config = dict(
    n_mels=64,
    input='log_mel',
    spec_augment=True,
    win_length=512,
    encoder_patch_size=4,
    encoder_depths=[8],
    encoder_widths=[320],
    decoder_inner_norm=False,
    beta1=0.9,
    beta2=0.999,
    lr_schedule='wsd',
)
Rows from block 4 of the audio encoder of a small audio captioner, named by matrix and row number. Each number is 500 + 40 x the weight over its row's rms, rounded and kept within 0 to 999. All counts start at 0. Numbers have three digits each.
After each channel's rows are labels from the 100 clips, of 14976, where the channel reaches its highest value: "top examples" is what is common among them; "peak in band" is the frequency band that holds the peak. Only what is clearly more common there than usual is listed. The data: synthesised imitations of 52 everyday sounds, one a clip. In brackets: how many of the 100.
# pw: pointwise conv (encoder.blocks.4.pw.weight, 320x320x1x1), inputs 256-319

pw.252:466446538482500507555491520485526541500425483415506469515466450453459513524471473476448508516477476480481497506450535464494515502506490496580457510475466538519528515539439526503474552508467482
top examples: people (37); coughing (32)
peak in band: 4000 to 8000 Hz (93)

pw.313:426484462503499486490429514446437536471496465482532500429512493578527474431438541477463556436538547497484500506453538450484446523505448485455506517542443457519522508500546490520514460456381493
top examples: siren (50); signals (50)
peak in band: 0 to 250 Hz (41)

pw.308:552572438529444542529539493544511498484496449466503488465474466457479446541510534529542529545557474491381501555464399469472462473519577515493536432497528475472427524482507511489554424465491466
top examples: nature (37); water drop (34)
peak in band: 0 to 250 Hz (78)

pw.75:469472554510505512487523474452572416549515503401407534468480481464508504458458517450485562523516510488503528517479440482477460442447481528485494543452491559591573482494489488494472511525463486
top examples: muffled (low-pass) (29)
peak in band: 250 to 500 Hz (30)

pw.266:535517524522443492547491565524503529483430487533475464454476445512491472494601509503498521532568476534479510476461518549485478499486499470524506499484503540465478478530522517518507506502513512
top examples: water drop (36); laser zap (28)
peak in band: 1000 to 2000 Hz (43)

pw.13:534406513482541451491462511435518455548497475512538528529459444444460488504514491447476484508441487438470447541457431507479473524426440541450521469440564500476436532524520479443418501437439434
top examples: quiet level (67); people (46)
peak in band: 0 to 250 Hz (37)

pw.39:585509538505481448557502469490529512500557458559443415484458471508505482504558581489581460483432426526530446463495461504528446464483459457481573563524550513512481504473498524493479497455492490
top examples: signals (45); siren (41)
peak in band: 500 to 1000 Hz (40)

pw.130:438560535570494483508577471530518476513533504442605473523523459436496473553489513515452492477512449529512486541412589500491471481490544471534524494512490484527510486492496509502496536490398494
top examples: animals (41); speech (26)
peak in band: 500 to 1000 Hz (43)

pw.165:584504550488522449507461540479567503495474431473488473413466462543468487458486584465542460431463508513477468460544534498585489482495507506484464516474455521467340526500493474517565496494508451
top examples: mains hum (44); group: people (44); chatter (26)
peak in band: 500 to 1000 Hz (35)

pw.62:446493507480516559460453544578494516492527521517413497499487523433523545491534478408446421450480496495529501480581504455456396558541510569532463466542469435469495419414543559534531524519498491
top examples: water drop (28)
peak in band: 500 to 1000 Hz (30)

pw.2:473504493481523490462551486473485453459513501426483515451439526515497541454478486492519478452553478505513492445472463466486464512538501513489509412465468476482475528510559536389444510472464487
top examples: whistle (56); signals (56); clipping (28); text has "clipped" (28)
peak in band: 2000 to 4000 Hz (64)

pw.143:495526529485465396523511483493473530472495452460484478498451501504492499448577495485466463547595452540531461501379474507496469482431534528489496474461423559419467469475501483520489511423475500
top examples: text has "noise" (54); clipping (31); text has "clipped" (31)
peak in band: 0 to 250 Hz (92)

pw.74:467476458500468512547446512496490516502503467537541471513537448489462500502561484515494539483443463380460517476517470441431437493408479510461522413452451508448455480505471438546534500512487488
top examples: siren (49); signals (49)
peak in band: 1000 to 2000 Hz (67)

pw.93:465548520516542510489500546532572583497483457504454559506445512421513530461529488477405395438535499557460475495468529471467478452503539540494452493412447532466475522509514566462526548492444449
top examples: beeping (39); bird chirping (36)
peak in band: 2000 to 4000 Hz (53)

pw.220:573525547490512543507460504487508509556480503513486470566489500437424512572482434498492478459524468458404498587529539467579467553464535461509479533522529497458499484530532484481402471534508574
top examples: bird chirping (35); water drop (35)
peak in band: 1000 to 2000 Hz (41)

pw.271:456530444417535500544491505510468468489436525479439539498439481485414448428490440470527542472486494459508548477482463533536490522463500556449548459492474498544470405506530514452526541455534499
top examples: mains hum (35)
peak in band: 0 to 250 Hz (100)

pw.169:589522512489458491430449532470438451529449518492505534506509454512554544505436446456497487517474516492411547519442521416518519516496494483479525484439444433418465479524506442522552536494509531
top examples: beeping (33); drum roll (25)
peak in band: 0 to 250 Hz (38)

pw.140:501517535523522497431506541464523442495534486528509498543567567446449526529503530452530492472499473478529555473455546501535432524504452389507495548451514506535489528479500502537490542562456501
top examples: household (56); coin spinning (41)
peak in band: 4000 to 8000 Hz (76)

pw.47:494488500513498464506542504478441526427423507534417525472494438503477558426526547513524436476504455483483460419527439479469505433593516484441502422498483509411512576583492480506487496554536474
top examples: clipping (56); text has "clipped" (56); nature (34)
peak in band: 0 to 250 Hz (40)

pw.293:538474547485468535462454492479478490532460516548567437560593505570496473493559415556519529464512503448555511477502482475466500542457476429509589544515467519517595386477519458537529481496538476
top examples: nature (44); thunder (41)
peak in band: 0 to 250 Hz (90)

pw.178:528583510465530495448496561532498467552493440536472436448504456522502468497481491496494472423451460542456493418474531549508442456508528501526453512522484455552442420521540517524477491484503476
top examples: crickets (28)
peak in band: 4000 to 8000 Hz (68)

pw.174:505460474399460539537432568493502477489439484500431465497413451505524449502501542485467502497510559547484514485464577480488445508465541551459487505504463436505501546536512491419494505530457517
top examples: mains hum (97)
peak in band: 250 to 500 Hz (84)

pw.296:461556461463492425558410443522546415542496567537460476447419470549527469556535473410490528452479490502427440471556438508539526444507538518467533496516487427534396512468514453475499448403468464
top examples: thin (high-pass) (51); signals (29)
peak in band: 0 to 250 Hz (58)

pw.288:500520468493462528546521445521485509517444530432428520462529450520468531431469439603485461516466472476425422464488432514491441424531513479404450474485470502460497524554524441513480432536536460
top examples: nature (32); thunder (31)
peak in band: 0 to 250 Hz (72)

pw.274:491479586499533434476483472406469485473479473425546574501497523563507494444482542453508519514463497507460478493485515445533502532505472556431549486487504479499494548534490443487432491464415461
top examples: people (55); laughter (29)
peak in band: 4000 to 8000 Hz (69)

pw.81:429477474534452540511528466460431549470471546440526514508522535459445368462472473454509503542516507472537479483492534431460464539537508455448539479491506470499528499508531540504476422426476509
top examples: white noise (36)
peak in band: 0 to 250 Hz (62)

pw.8:499524547526513482519494454497580561512465448497461426491461503502494527524476463535454521523469507533570510451575517446467456526477469542492496505570528533530508543462465493486491551519546433
top examples: household (45); creak (35)
peak in band: 1000 to 2000 Hz (43); 0 to 250 Hz (31)

pw.282:490527422461430480454477551491531453516578481540429472454421376500475545477616530464489511500364443500522415484511491499521466456499519468499462494500491487550502489496519508515579500488500478
top examples: laser zap (37); siren (36)
peak in band: 500 to 1000 Hz (44)

pw.201:495488598558336558526516524482464515444538407589530435508475425495477531479516516499483484449526507563534513500487509507460499484473464475471483466493470435527538452489530493543512508502454501
top examples: laser zap (42); siren (37)
peak in band: 500 to 1000 Hz (46)

pw.241:519471501570482539489539497506491480525490467437495529555425552505453513570447467519493504451547546407497585486448516417471498510521495511470497509472449480532498483463471449504483464509480489
top examples: household (54); door slam (33)
peak in band: 0 to 250 Hz (70)

pw.6:472520508477560541495498538535386561499511512496446541484450543573488492505495447457498443453481563436399485439507501481491454506540547556423527551553532515515427553549440506484486433503521469
top examples: thin (high-pass) (76)
peak in band: 0 to 250 Hz (77)

pw.66:446507458519494518482551525495438531475520436472550480536521472466494502465524451566500491439541514453472467522418501462478462512526525493552499531393554470539562421492509462469537468462528492
top examples: rumble (74)
peak in band: 0 to 250 Hz (100)

pw.85:500510410503570449555415562457520437519440595441544423478447460468525447487509409488495464518467419504513520565497476543494503569521489487462525625466462513545483439463500525532546486491529517
top examples: household (42); mains hum (38)
peak in band: 0 to 250 Hz (36)

pw.213:486479461394497514502504491479440502562522537459475491498493495547522480495423550533459554552492495467473487510545408534573472541544499479440543534570562542525525478499503521480552417512574482
top examples: reverberation (93); text has "room" (93); text has "reverberant" (93); animals (34)
peak in band: 2000 to 4000 Hz (50)

pw.1:523518498411531479422485540497481516492495460480468522479490440517558468480481495473506467404505543448523491409512587473492421456534537534439480482485488521518493496503433433533461455467478465
top examples: thin (high-pass) (92); people (33)
peak in band: 0 to 250 Hz (100)

pw.250:507508462510402502460501468493530547486544444553493379546465543393508512470533460500457456464502451493570487581500507457561414479466484518487510465500452470402482471496514477544476518470487461
top examples: laser zap (61); machines and effects (61)
peak in band: 500 to 1000 Hz (56)

pw.42:500403492495552520463451503397486488551484491532448513475485457504454453458464512503487513581458517485521464459520537494537443475513438551532534573484487536466486531562503464479478525516564482
top examples: mains hum (78)
peak in band: 500 to 1000 Hz (52)

pw.31:565554473514499514446468509518434462491530454498522439467492476517512519453514571465505476345472453523507469532489493509569513560462542453533513517446487484499422509501510557456478499525515524
top examples: music (31); drum roll (30)
peak in band: 0 to 250 Hz (42)

pw.232:551442484534532519530503548448495479543480458522495507543445510487574529480539545472495501451518584584550577543459531480515535478489454538533564501469495455484546549490480544481512555539523489
top examples: bird chirping (40); beeping (34)
peak in band: 2000 to 4000 Hz (56)

pw.230:483495527569524567559398527549494488441566500457500552500545520594510495556482501524406483525549511446447410517445516480503533531503543481460503436509445492519480485548531442628446493542522485
top examples: nature (37)
peak in band: 0 to 250 Hz (33)

pw.235:486503500503556491528471538532466581523525464562418546526427468517491552530488502450461464541466495525523463447461424530442490435481515548514565499484522464515465436441486530496479471537499484
top examples: signals (37); clipping (34); text has "clipped" (34)
peak in band: 500 to 1000 Hz (31)

pw.193:445529476588477501461535459546510466567536538453510501513519528514415564509499442525484534485527437481524557508469456460467532454500586502465476483412516513493527445488582539534446479510454503
top examples: nature (36); water drop (35)
peak in band: 1000 to 2000 Hz (39); 500 to 1000 Hz (30)

pw.194:460501455497501487467489477490456571447448445489499447485547538492493446498506526589569489468451532585498429477516533489484473520456387520410491453500515499532552510492517532435494444488467461
top examples: laughter (44); drum roll (33)
peak in band: 250 to 500 Hz (38)

pw.225:506487483504619539482498564483521495500465492496442549517456405533440482471510535506491510530408519421389533502527502505519557536507481460484475538493451529514458500506494505494509511535483466
top examples: creak (35); frog croaking (28)
peak in band: 1000 to 2000 Hz (63)

pw.223:446451452483468486492496487488490451474467533471404567457356519507494575452433422501448528469563541549522570467426488543468463405416482566509482447514457495527488403485544503487480500500482498
top examples: mains hum (66)
peak in band: 0 to 250 Hz (83)

pw.118:515495453506468577480530476474545476457515474525526487554542468473415451623499505426539422433434441480505526586489474476522455521453464497594494513420519460528466510486444548460482481484427524
top examples: beeping (49); bird chirping (38)
peak in band: 2000 to 4000 Hz (57)

pw.224:455454483473481511495525420425573523476509493528469536497492434485435469545529505382518447412431514567441460434532530476455523491485522497553521488489500524505501522501446539444434483484407501
top examples: beeping (25)
peak in band: 2000 to 4000 Hz (50)

pw.88:520460453525518486524446493473473497437453449461517427442518461554540495527464558460507509551539481528540481507463520482478432510462522527509519519455474520530501499489497493514460511524481462
top examples: people (35)
peak in band: 0 to 250 Hz (93)

pw.124:435570487506564463513497463535522524483468508486559477530487484511463482515514466548471566414505547518514474429513533514425470507515506520502474513595509530500472497419496460518577486493494484
top examples: frog croaking (28); creak (25)
peak in band: 1000 to 2000 Hz (51); 0 to 250 Hz (44)

pw.122:527537455439454440487513522515445568553498545495536456553509467435494493513535516543541472511456458533535523482460496450489565520510541490516463536476526548469552468470460511519469595523512540
top examples: clipping (49); text has "clipped" (49)
peak in band: 250 to 500 Hz (28)

pw.90:530403569490478481550500508475508443443466492532485437472470516481515459533500557471473509576467469465515462500562455555528415479438475509525477496528513467475438549491527489500532546421508444
top examples: sawing (30)
peak in band: 4000 to 8000 Hz (74)

pw.100:471455486521484548511483478450435451500542534501526494448441445493442482495511507541507480502409470440540596462502516485560509606491451457516497541461467510474457505524430479510508543502437454
top examples: siren (58); signals (58)
peak in band: 1000 to 2000 Hz (44)

pw.262:518548451430518461477453512531512502509500471524483491451441472504499489513501464417457521435494542516498490467514521502474498487521548542490515537573461484536481446448534475487514486477499506
top examples: machines and effects (52); laser zap (51)
peak in band: 0 to 250 Hz (91)

pw.134:489502483546480530490427600528526593488539533471454479470487511436548512501589516528496474431471448503477513477430479485537478511479485469383513479498500494530523504493502508541440580527467511
top examples: bird chirping (35); beeping (27)
peak in band: 2000 to 4000 Hz (54)

pw.236:458524479450485486467485531544481516463488507457551500501552494584549482467460455537543538467529472523480414516459498504494510526471546515516513475568516468534478455493451480542502504496547561
top examples: sawing (26)
peak in band: 1000 to 2000 Hz (39)

pw.300:496511547419476449507470529528440399440426505452557569508502478449465417504425458451430531497585545527508526505489534497463476465497527580465514529529498488504521541475485474487512434457501532
top examples: animals (53); barking (34); thin (high-pass) (32)
peak in band: 0 to 250 Hz (99)

pw.60:465517479541492462516524554525522482499448473514476487414464518496452498496493475473510480471540452490465467483505428415468461425467498501490405474462488496385470488497554530544467423458465463
top examples: barking (27); laser zap (25)
peak in band: 0 to 250 Hz (64)

pw.292:495524507475565504471558487503478431468444440450504489466540535486407506478518515599451513478486514515580508496428537460474489452498465480518490480419494531463488486470496451490528431479498386
top examples: bird chirping (30); siren (26)
peak in band: 500 to 1000 Hz (34)

pw.188:513449505491500496471506461469530499458462465517531500519550581457471434522529532512574541465456480548471474507450496473498510458494509508489580492492455531458513584463505526504463512450402533
top examples: music (48); drum roll (44)
peak in band: 0 to 250 Hz (37)

pw.126:475565572528561460511445520517469502414445435541528579509495512528506508494511564491496456470490573554443435463470536522484546506509557433427461496495499516478458530478439476497495467507503500
top examples: people (44); mains hum (33)
peak in band: 4000 to 8000 Hz (59)

pw.311:533487494538527525494547506464536512458518473531528454510468433548552558525581508485501469466421507514568465448504491394461581564526462471514464563546529559424505497544411505507486542611517504
top examples: clipping (37); text has "clipped" (37)
peak in band: 4000 to 8000 Hz (57)

pw.44:551423501507551480389496530440511562546457458498546533426551483545466452449471476500503510563415512546495501484518563537520525510516453441447491498513535545457517609541494524440474484542538433
top examples: household (51); knocking (26)
peak in band: 1000 to 2000 Hz (39)

pw.5:492469511470456467544470474512553514495505515525566481521451517530452562513496481530509473477499463511521495504481481527505494503456467508519485485514585523505502407436543433514458451485501520
top examples: nature (41); water drop (32)
peak in band: 0 to 250 Hz (58)

pw.195:473495535467485462513549495478514529498485441527527466532537470473498413518497496488516452438570522550465489493487583516444440436530494527519506536478478499457482529507514502469444491499472579
top examples: mains hum (88); household (40)
peak in band: 250 to 500 Hz (59)

pw.198:491440540533472513498414540426549554523477526466475511474517463460596539518470559480491486537492560569415500488499564497512464469496466570507523546544424432505512520479465495513505541518492466
top examples: mains hum (100)
peak in band: 250 to 500 Hz (97)

pw.9:490509487488457478531494448510516529530452572422502433426506452471544416488446519510511471621430473484464515503471463538518499454471555486543505430562487511474521518518460530526532483508482406
top examples: household (44); clock ticking (34)
peak in band: 1000 to 2000 Hz (42); 500 to 1000 Hz (31)

pw.156:516564486447517447512548534513535524485514455447485559459498459493421498499486552396472500464550447495416481511467495476468444492530575474480489485523517366505462413455545496475518455447522467
top examples: thin (high-pass) (78)
peak in band: 0 to 250 Hz (96)

pw.99:519481536474571434516517534509482490496499492516520515492549486387386468520560532466543515502404507492504587531501443519520537523486551540508569496462577462533541584559536511503493470455468464
top examples: drum roll (33); music (33)
peak in band: 250 to 500 Hz (34)

pw.176:519525483522473412500475545454505478477525380546526481526490475477472426492500544495536521467532458480584518465533498530439441529477544519452504527581543564529487453425498476520480482473441525
top examples: machines and effects (60); laser zap (57)
peak in band: 0 to 250 Hz (98)

pw.35:554539447546466487496487531522522562483514515518493521431476441477459476485491448503549439431459445500498515522433587485485516526538524557458558542516457535531512433494447532534512481513494475
top examples: zipper (28)
peak in band: 4000 to 8000 Hz (59)

pw.73:472540529464564523501510604528485498475491487459521529491466449500459476501471577513510544485496466560415477476486508518516573514455469531561507552489523505521518574450556496584520485487508537
top examples: animals (37); frog croaking (34)
peak in band: 1000 to 2000 Hz (56)

pw.249:553486433593477515570551549482465520494498482513512519531433561532543485542495455508454433517494555518492466502425439520509530511450535563471479474568513502492527488501489449549492439510530436
top examples: people (46); footsteps (32)
peak in band: 0 to 250 Hz (72)

pw.299:578386518532515525518465506411491558486484454461540485479516514519511513508488534526515474503410486488496498460484480428569454492468436475474500555561494617413482522595474485494510536517517506
top examples: laser zap (26); clipping (26); text has "clipped" (26)
peak in band: 4000 to 8000 Hz (52)

pw.189:527492480506493531495482569498492474562478552515508512527487492528488504474527514549463390439424511484482521477455506515402447445503447436485459482465411469510455482489482473555501520466521524
top examples: signals (51); beeping (28)
peak in band: 500 to 1000 Hz (32)

pw.76:415518516485456433409484484507643508539473504420531499441547487526513489508438467484519474563527486527490503481519516504493470513490523405487514534473468508460542461455463500566482510498466456
top examples: hammering (55); machines and effects (55); beeping (26)
peak in band: 2000 to 4000 Hz (53)

pw.114:496499504525503517573462560519559491509512509555450490472409471478476519541650502451498552495474491485502526547492463514488444563509500500532440482532550529499484497517534498515503539513476493
top examples: water drop (43); bird chirping (27)
peak in band: 1000 to 2000 Hz (47)

pw.164:519503479504498520466476536496466379549488502482465540471466557454491504517408481557514515445526473381525493453500520528512442526496521504546532503472531533481534536551469434502493540503431484
top examples: reverberation (94); text has "reverberant" (94); water drop (45)
peak in band: 1000 to 2000 Hz (44)

pw.56:510476476550459509500442480491462518538572500516604464563518510479457500533509520576500520527541424447492437449400505483458497534461433483549477486435512525499486427459413466528588458481444480
top examples: laser zap (25)
peak in band: 0 to 250 Hz (92)

pw.87:500540528509510557519423446554492433496507521518515478480519427532530484487522509509434498520500445476481499429523461486441478547488454479474494469438458445525450449475515466506516433476464513
top examples: siren (45); signals (45); barking (25)
peak in band: 500 to 1000 Hz (51)

pw.279:506473518514459491480486509498523508518583505520447534502475496489556543480555525470501508505506507562489433517493514522541521499475485527484534523484492503535539466490518518463462459510488456
top examples: beeping (52); bird chirping (43)
peak in band: 2000 to 4000 Hz (68)

pw.147:458404531475521477514471499468494504490567489389487485470527459567533471468510546500511485456511545514458492511465485543459477397518435506484500540407431518564490448490483518490528503505566474
top examples: animals (42)
peak in band: 0 to 250 Hz (60)

pw.28:500474522466502492500443504472464474501448456449490509511481476458466480517485474511527537589456466478471489486457476447484504536465521467499475451542478525478468482517477481512487529474493510
top examples: pink noise (43)
peak in band: 0 to 250 Hz (77)

pw.21:486442471476520502569469493475578499507508470560526481491471514503470496503578479498518395476570486539474405518480512488429490460460408491528524453496505432500525428451512593439485506450475504
top examples: beeping (49); bird chirping (37)
peak in band: 2000 to 4000 Hz (58)

pw.20:469437506530440531498462484506416524444452440556549527538539534471493501486478430530505502495563530529571494514436520477532488537452465540498495473446495446495539441502536449539554495487479490
top examples: white noise (37)
peak in band: 0 to 250 Hz (100)

pw.278:489507499463488424484556531445440515479454482433488534563470446482470522466490552433486476505504497517441491565537467443568486467514486435451486448482453449464512508456521491455491454431555556
top examples: nature (34)
peak in band: 1000 to 2000 Hz (43)

pw.152:496457503488565512435479508492583527501487474534498494490505539440493509524503444520564465497507523576512540520592462485507516448482433482498554515436432481486530455486498449405404499540488384
top examples: music (56); drum roll (51)
peak in band: 250 to 500 Hz (49)